{"encoder_arch": "resnext", "model": "image VQ-VAE", "dataset": "rendered rooms with furniture", "train_examples": 72500, "image_size": 48, "crop_scale_min": 1, "horizontal_flip": false, "bottleneck": "vq", "downsampling_factor": 4, "encoder_norm": "batchnorm", "encoder_activation": "hardswish", "encoder_depths": [2, 4, 4], "encoder_kernel_size": 3, "encoder_stem": "single", "encoder_avg_pool_shortcut": false, "encoder_widths": [128, 192, 288], "loss": "l1", "latent_channels": 32, "decoder_norm": "groupnorm", "decoder_activation": "gelu", "decoder_weight_standardization": true, "decoder_padding_mode": "replicate", "decoder_widths": [64, 128, 128], "decoder_blocks_per_level": 1, "decoder_block": "plain", "decoder_attention": false, "decoder_upsampling": "pixel_shuffle", "codebook_size": 1024, "init": "xavier_uniform", "residual_init": "none", "optimizer": "muon", "muon_scale": "match_rms_adamw", "learning_rate": 0.0028, "momentum": 0.9, "nesterov": false, "orthogonalizer": "newton_schulz_5", "adamw_lr_other_params": 0.0017, "max_grad_norm": 1.0, "max_steps": 5200, "batch_size": 128, "epochs": 9.2, "lr_schedule": "cosine", "final_lr_fraction": 0, "warmup_steps": 100, "weight_decay": 0.3, "adamw_weight_decay_other_params": 0.01}
Rows from block 3 of the encoder of a small image VQ-VAE, named by matrix and row number. Rows with one number belong to one channel. Each number is 50 + 15 x the weight over its row's rms, rounded and kept within 0 to 99. All counts start at 0. After the name is the row's rms in percent of the matrix's.
After each channel's rows are labels from the 100 images, of 14976, where the channel reaches its highest value: "peak at" is the part of the image that holds the peak. Only what is clearly more common there than usual is listed. The data: rendered rooms with furniture. In brackets: how many of the 100.
# convs1: grouped (8 groups) 3x3 conv (encoder.blocks.3.convs.1.weight, 96x12x3x3, each kernel summed), inputs within the group 0-11
# convs2: expand pointwise conv (encoder.blocks.3.convs.2.weight, 192x96x1x1, transposed), outputs 0-95

convs1.28 128:53 33 33 27 43 42 77 27 43 55 59 61
convs2.28 103:42 44 48 63 94 38 46 62 42 22 62 56 51 58 68 78 73 59 47 81 27 53 56 35 48 54 72 53 43 34 55 48 77 63 30 39 57 51 60 81 64 49 65 57 46 37 79 81 57 50 42 45 50 45 61 67 54 49 44 42 80 45 56 60 67 47 42 35 31 71 42 48 54 51 71 61 55 51 72 65 66 66 24 55 29 37 55 39 56 68 56 70 74 75 65 60
peak at: top right (64)

convs1.45 061:48 63 59 63 33 32 84 61 55 40 39 38
convs2.45 092:33 33 08 54 46 48 54 59 40 45 64 46 62 51 64 40 71 42 45 20 61 82 55 41 41 31 36 57 38 41 65 34 48 49 83 42 27 47 51 93 34 63 20 78 54 36 72 49 88 49 05 78 37 33 56 30 55 60 47 69 40 51 22 39 51 46 62 42 38 39 59 64 66 46 28 45 55 87 63 44 49 32 04 52 49 60 59 68 43 72 29 51 61 33 41 58
peak at: top left (36); top right (27)

convs1.42 112:52 24 37 37 29 47 58 45 58 38 50 19
convs2.42 095:65 57 58 59 58 57 68 52 37 57 35 64 50 43 56 45 48 34 68 41 64 48 13 51 58 42 37 49 73 50 58 44 48 62 75 46 50 41 61 34 92 37 46 42 60 37 36 34 41 67 51 48 70 32 36 47 51 34 72 60 77 68 55 67 70 38 39 40 41 47 50 65 48 68 60 36 64 57 66 54 66 51 35 37 63 57 27 39 70 44 20 17 32 75 46 35
peak at: middle right (65)

convs1.50 119:56 57 34 43 44 50 51 31 84 72 60 62
convs2.50 103:39 68 57 57 39 34 26 70 36 56 45 61 33 48 48 67 38 38 31 54 32 32 32 47 14 53 26 50 36 46 39 47 70 31 27 42 48 69 68 48 57 48 30 47 65 77 41 68 32 61 43 46 53 21 71 49 42 41 55 37 36 57 38 36 54 41 54 51 74 75 39 50 38 58 35 37 51 48 45 45 11 46 32 47 52 36 64 78 37 33 27 65 52 57 50 39
peak at: middle right (31); centre (28)

convs1.72 098:77 64 52 71 49 45 55 45 79 62 49 68
convs2.72 094:45 51 46 61 34 44 48 40 67 31 75 69 48 44 54 50 43 43 26 27 84 36 32 29 40 25 52 27 30 76 56 45 51 38 38 45 50 22 22 54 60 54 46 73 56 44 40 29 54 40 44 64 60 65 48 52 11 51 42 59 29 63 54 41 44 36 44 70 50 61 60 35 40 62 46 58 49 48 52 21 54 87 35 41 40 52 62 38 57 57 49 62 35 35 52 55
peak at: top centre (40)

convs1.67 100:63 45 27 57 20 48 69 70 65 51 58 51
convs2.67 092:46 36 28 72 23 55 53 22 61 53 19 69 17 45 48 54 58 41 19 72 33 21 30 46 32 59 46 30 27 55 70 44 70 45 46 48 70 56 40 67 62 46 52 68 31 25 36 51 38 84 37 29 38 36 65 71 54 23 72 39 40 44 68 35 53 50 51 59 36 53 63 67 56 51 48 28 38 37 40 51 53 63 42 36 40 33 64 51 50 52 45 49 32 55 21 36
peak at: top right (43); middle right (33)

convs1.7 084:36 53 77 36 80 48 47 62 69 44 41 42
convs2.7 092:47 51 43 35 27 51 62 59 42 43 46 28 45 34 46 69 58 40 24 33 46 76 51 46 54 49 37 38 51 79 48 35 53 31 49 47 67 36 44 51 47 54 66 69 49 39 60 25 28 49 74 51 71 26 38 45 23 59 50 45 49 62 45 33 45 47 51 61 54 61 47 53 58 36 52 44 66 42 68 37 35 49 17 47 54 40 51 65 45 41 21 67 10 52 63 23
peak at: top left (37)

convs1.68 120:22 42 21 43 33 54 54 54 60 39 67 61
convs2.68 093:70 68 42 49 35 47 17 48 64 46 38 76 49 46 19 52 36 70 59 65 58 40 63 48 60 64 53 78 85 41 61 52 51 59 68 40 52 90 28 60 28 56 86 23 41 47 13 46 23 49 54 51 45 50 56 53 51 42 62 54 47 49 65 50 45 44 53 68 84 52 66 59 48 55 62 51 33 29 10 62 42 51 47 36 50 47 45 48 71 57 32 26 56 79 40 43
peak at: middle right (45)

convs1.30 128:77 45 65 48 76 48 55 46 69 68 45 33
convs2.30 096:39 48 33 40 65 54 53 53 78 45 59 61 63 59 72 41 57 39 37 63 51 54 70 40 49 44 28 29 47 73 36 51 49 59 58 55 39 44 42 49 51 62 47 35 48 51 23 28 48 41 30 48 15 23 40 64 69 68 36 66 59 50 41 03 23 57 54 56 48 68 32 61 36 19 53 28 50 56 64 24 68 46 51 40 37 39 56 64 50 50 41 65 56 37 50 54
peak at: bottom left (29)

convs1.71 065:50 61 36 65 55 72 59 16 54 33 48 42
convs2.71 093:19 30 43 41 30 58 47 18 39 52 46 50 57 63 39 33 69 34 60 46 37 55 28 42 33 66 42 48 48 03 72 13 80 75 54 63 52 37 62 79 56 49 36 65 66 45 71 49 62 29 61 58 30 57 46 62 79 63 69 33 52 54 52 44 56 38 51 49 36 46 31 48 54 63 24 96 55 42 67 60 58 60 44 50 49 59 46 37 77 58 43 66 80 60 41 58
peak at: top centre (33)

convs1.69 124:42 67 74 33 54 54 54 46 70 72 54 73
convs2.69 100:59 68 29 36 61 47 57 52 62 53 60 41 44 47 72 24 53 43 55 56 44 10 54 49 61 56 46 34 56 44 56 36 38 57 80 43 61 69 25 41 28 52 41 66 45 36 53 60 43 31 53 62 61 67 77 35 46 52 40 46 36 51 31 48 30 62 45 31 67 65 09 42 49 20 41 30 47 63 71 54 60 34 41 29 46 59 32 23 34 50 59 56 49 53 57 74
peak at: bottom right (31)

convs1.22 086:28 54 54 72 44 40 29 49 36 38 58 77
convs2.22 095:34 65 46 52 65 70 60 41 81 46 55 24 48 44 73 38 40 57 47 51 60 34 64 30 42 47 48 49 63 30 54 71 56 75 77 64 50 44 67 67 54 37 48 27 75 53 66 48 35 33 57 47 29 65 99 35 39 56 62 79 04 56 80 47 56 58 87 44 34 69 34 33 45 61 73 50 68 49 46 40 39 47 62 53 30 45 54 21 38 55 41 57 55 43 19 40
peak at: top centre (32)

convs1.94 067:30 46 44 25 37 54 51 31 23 35 46 40
convs2.94 098:52 72 29 61 67 62 57 20 23 25 54 37 73 61 55 34 57 18 42 76 45 49 27 79 52 50 30 44 18 56 36 47 32 31 24 77 62 54 53 58 63 63 32 69 24 55 32 38 41 63 73 45 54 49 46 71 36 57 39 61 53 28 25 66 56 30 38 64 67 47 53 83 35 43 62 49 36 68 56 29 44 39 48 26 51 39 55 69 71 44 40 59 52 29 35 53
peak at: centre (27)

convs1.9 114:48 78 27 36 64 55 75 40 50 49 41 62
convs2.9 113:39 47 50 36 51 52 57 42 39 40 42 42 52 48 73 49 57 29 56 45 39 39 44 96 35 40 29 39 64 58 32 32 53 43 38 57 41 47 28 52 55 49 26 71 67 46 48 67 56 52 23 09 52 66 37 67 42 48 19 48 22 37 42 36 41 44 39 37 44 79 69 61 55 65 49 42 51 53 49 61 48 56 38 33 61 80 49 52 48 66 59 50 47 44 24 22
peak at: middle left (31)

convs1.23 085:48 27 27 56 53 44 81 50 40 36 66 40
convs2.23 096:48 33 68 39 26 31 71 55 39 36 42 52 43 53 57 66 55 41 58 45 62 54 67 40 35 32 44 62 51 36 64 48 60 30 67 41 48 57 61 48 36 81 44 58 30 25 52 63 60 72 41 49 36 51 43 43 75 45 43 18 53 36 60 84 34 44 40 55 65 63 81 21 57 55 62 29 58 47 51 74 44 86 47 39 45 59 76 32 54 60 55 38 40 31 53 57
peak at: bottom left (28)

convs1.58 101:20 43 30 44 51 33 52 28 61 41 35 38
convs2.58 098:49 45 23 30 46 46 61 42 62 56 04 33 52 44 51 59 70 51 27 48 34 61 52 68 66 76 52 61 56 90 46 46 40 78 80 69 31 65 46 54 44 47 35 40 27 53 70 49 69 55 45 23 55 45 44 67 32 69 41 43 57 25 59 32 53 76 58 25 57 80 43 80 34 39 48 60 63 67 55 46 41 46 52 44 40 85 54 36 51 50 62 22 76 59 72 47
peak at: middle right (47)

convs1.1 077:73 55 42 64 45 50 38 74 79 58 64 50
convs2.1 097:45 55 51 38 53 48 28 60 63 35 46 81 83 54 36 64 75 73 43 67 65 35 67 22 38 49 72 55 59 22 53 77 46 22 47 33 57 31 62 46 33 70 66 39 42 54 53 46 34 53 56 43 46 59 45 55 44 60 45 59 66 86 70 39 29 61 53 60 42 44 33 51 38 47 84 63 53 40 51 60 14 54 50 60 28 33 57 61 24 50 47 58 32 60 56 46
peak at: top left (30)

convs1.13 093:37 29 55 40 46 36 37 35 26 23 48 54
convs2.13 095:51 80 24 44 37 33 28 49 09 48 34 46 33 65 34 29 24 57 36 39 34 39 74 41 50 53 38 19 49 29 73 58 35 51 50 64 39 47 58 40 57 36 40 50 62 63 32 43 60 29 44 43 20 74 40 52 29 52 45 31 36 28 59 30 46 30 59 52 57 09 59 60 38 61 77 41 18 50 59 50 23 29 49 45 26 43 60 40 50 49 64 36 43 52 61 56
peak at: top centre (80)

convs1.48 108:44 35 48 72 29 38 67 31 59 35 32 61
convs2.48 092:47 52 81 64 32 36 76 34 42 32 73 50 30 26 25 54 25 60 43 53 57 90 42 65 55 34 40 39 61 28 32 39 37 49 38 41 56 47 54 36 51 53 86 80 48 34 44 68 72 31 47 45 46 33 23 72 42 52 41 48 68 39 47 57 50 53 32 37 47 17 34 28 50 43 55 47 42 32 45 48 30 59 38 35 47 43 59 52 43 70 47 58 47 51 38 46
peak at: middle left (28)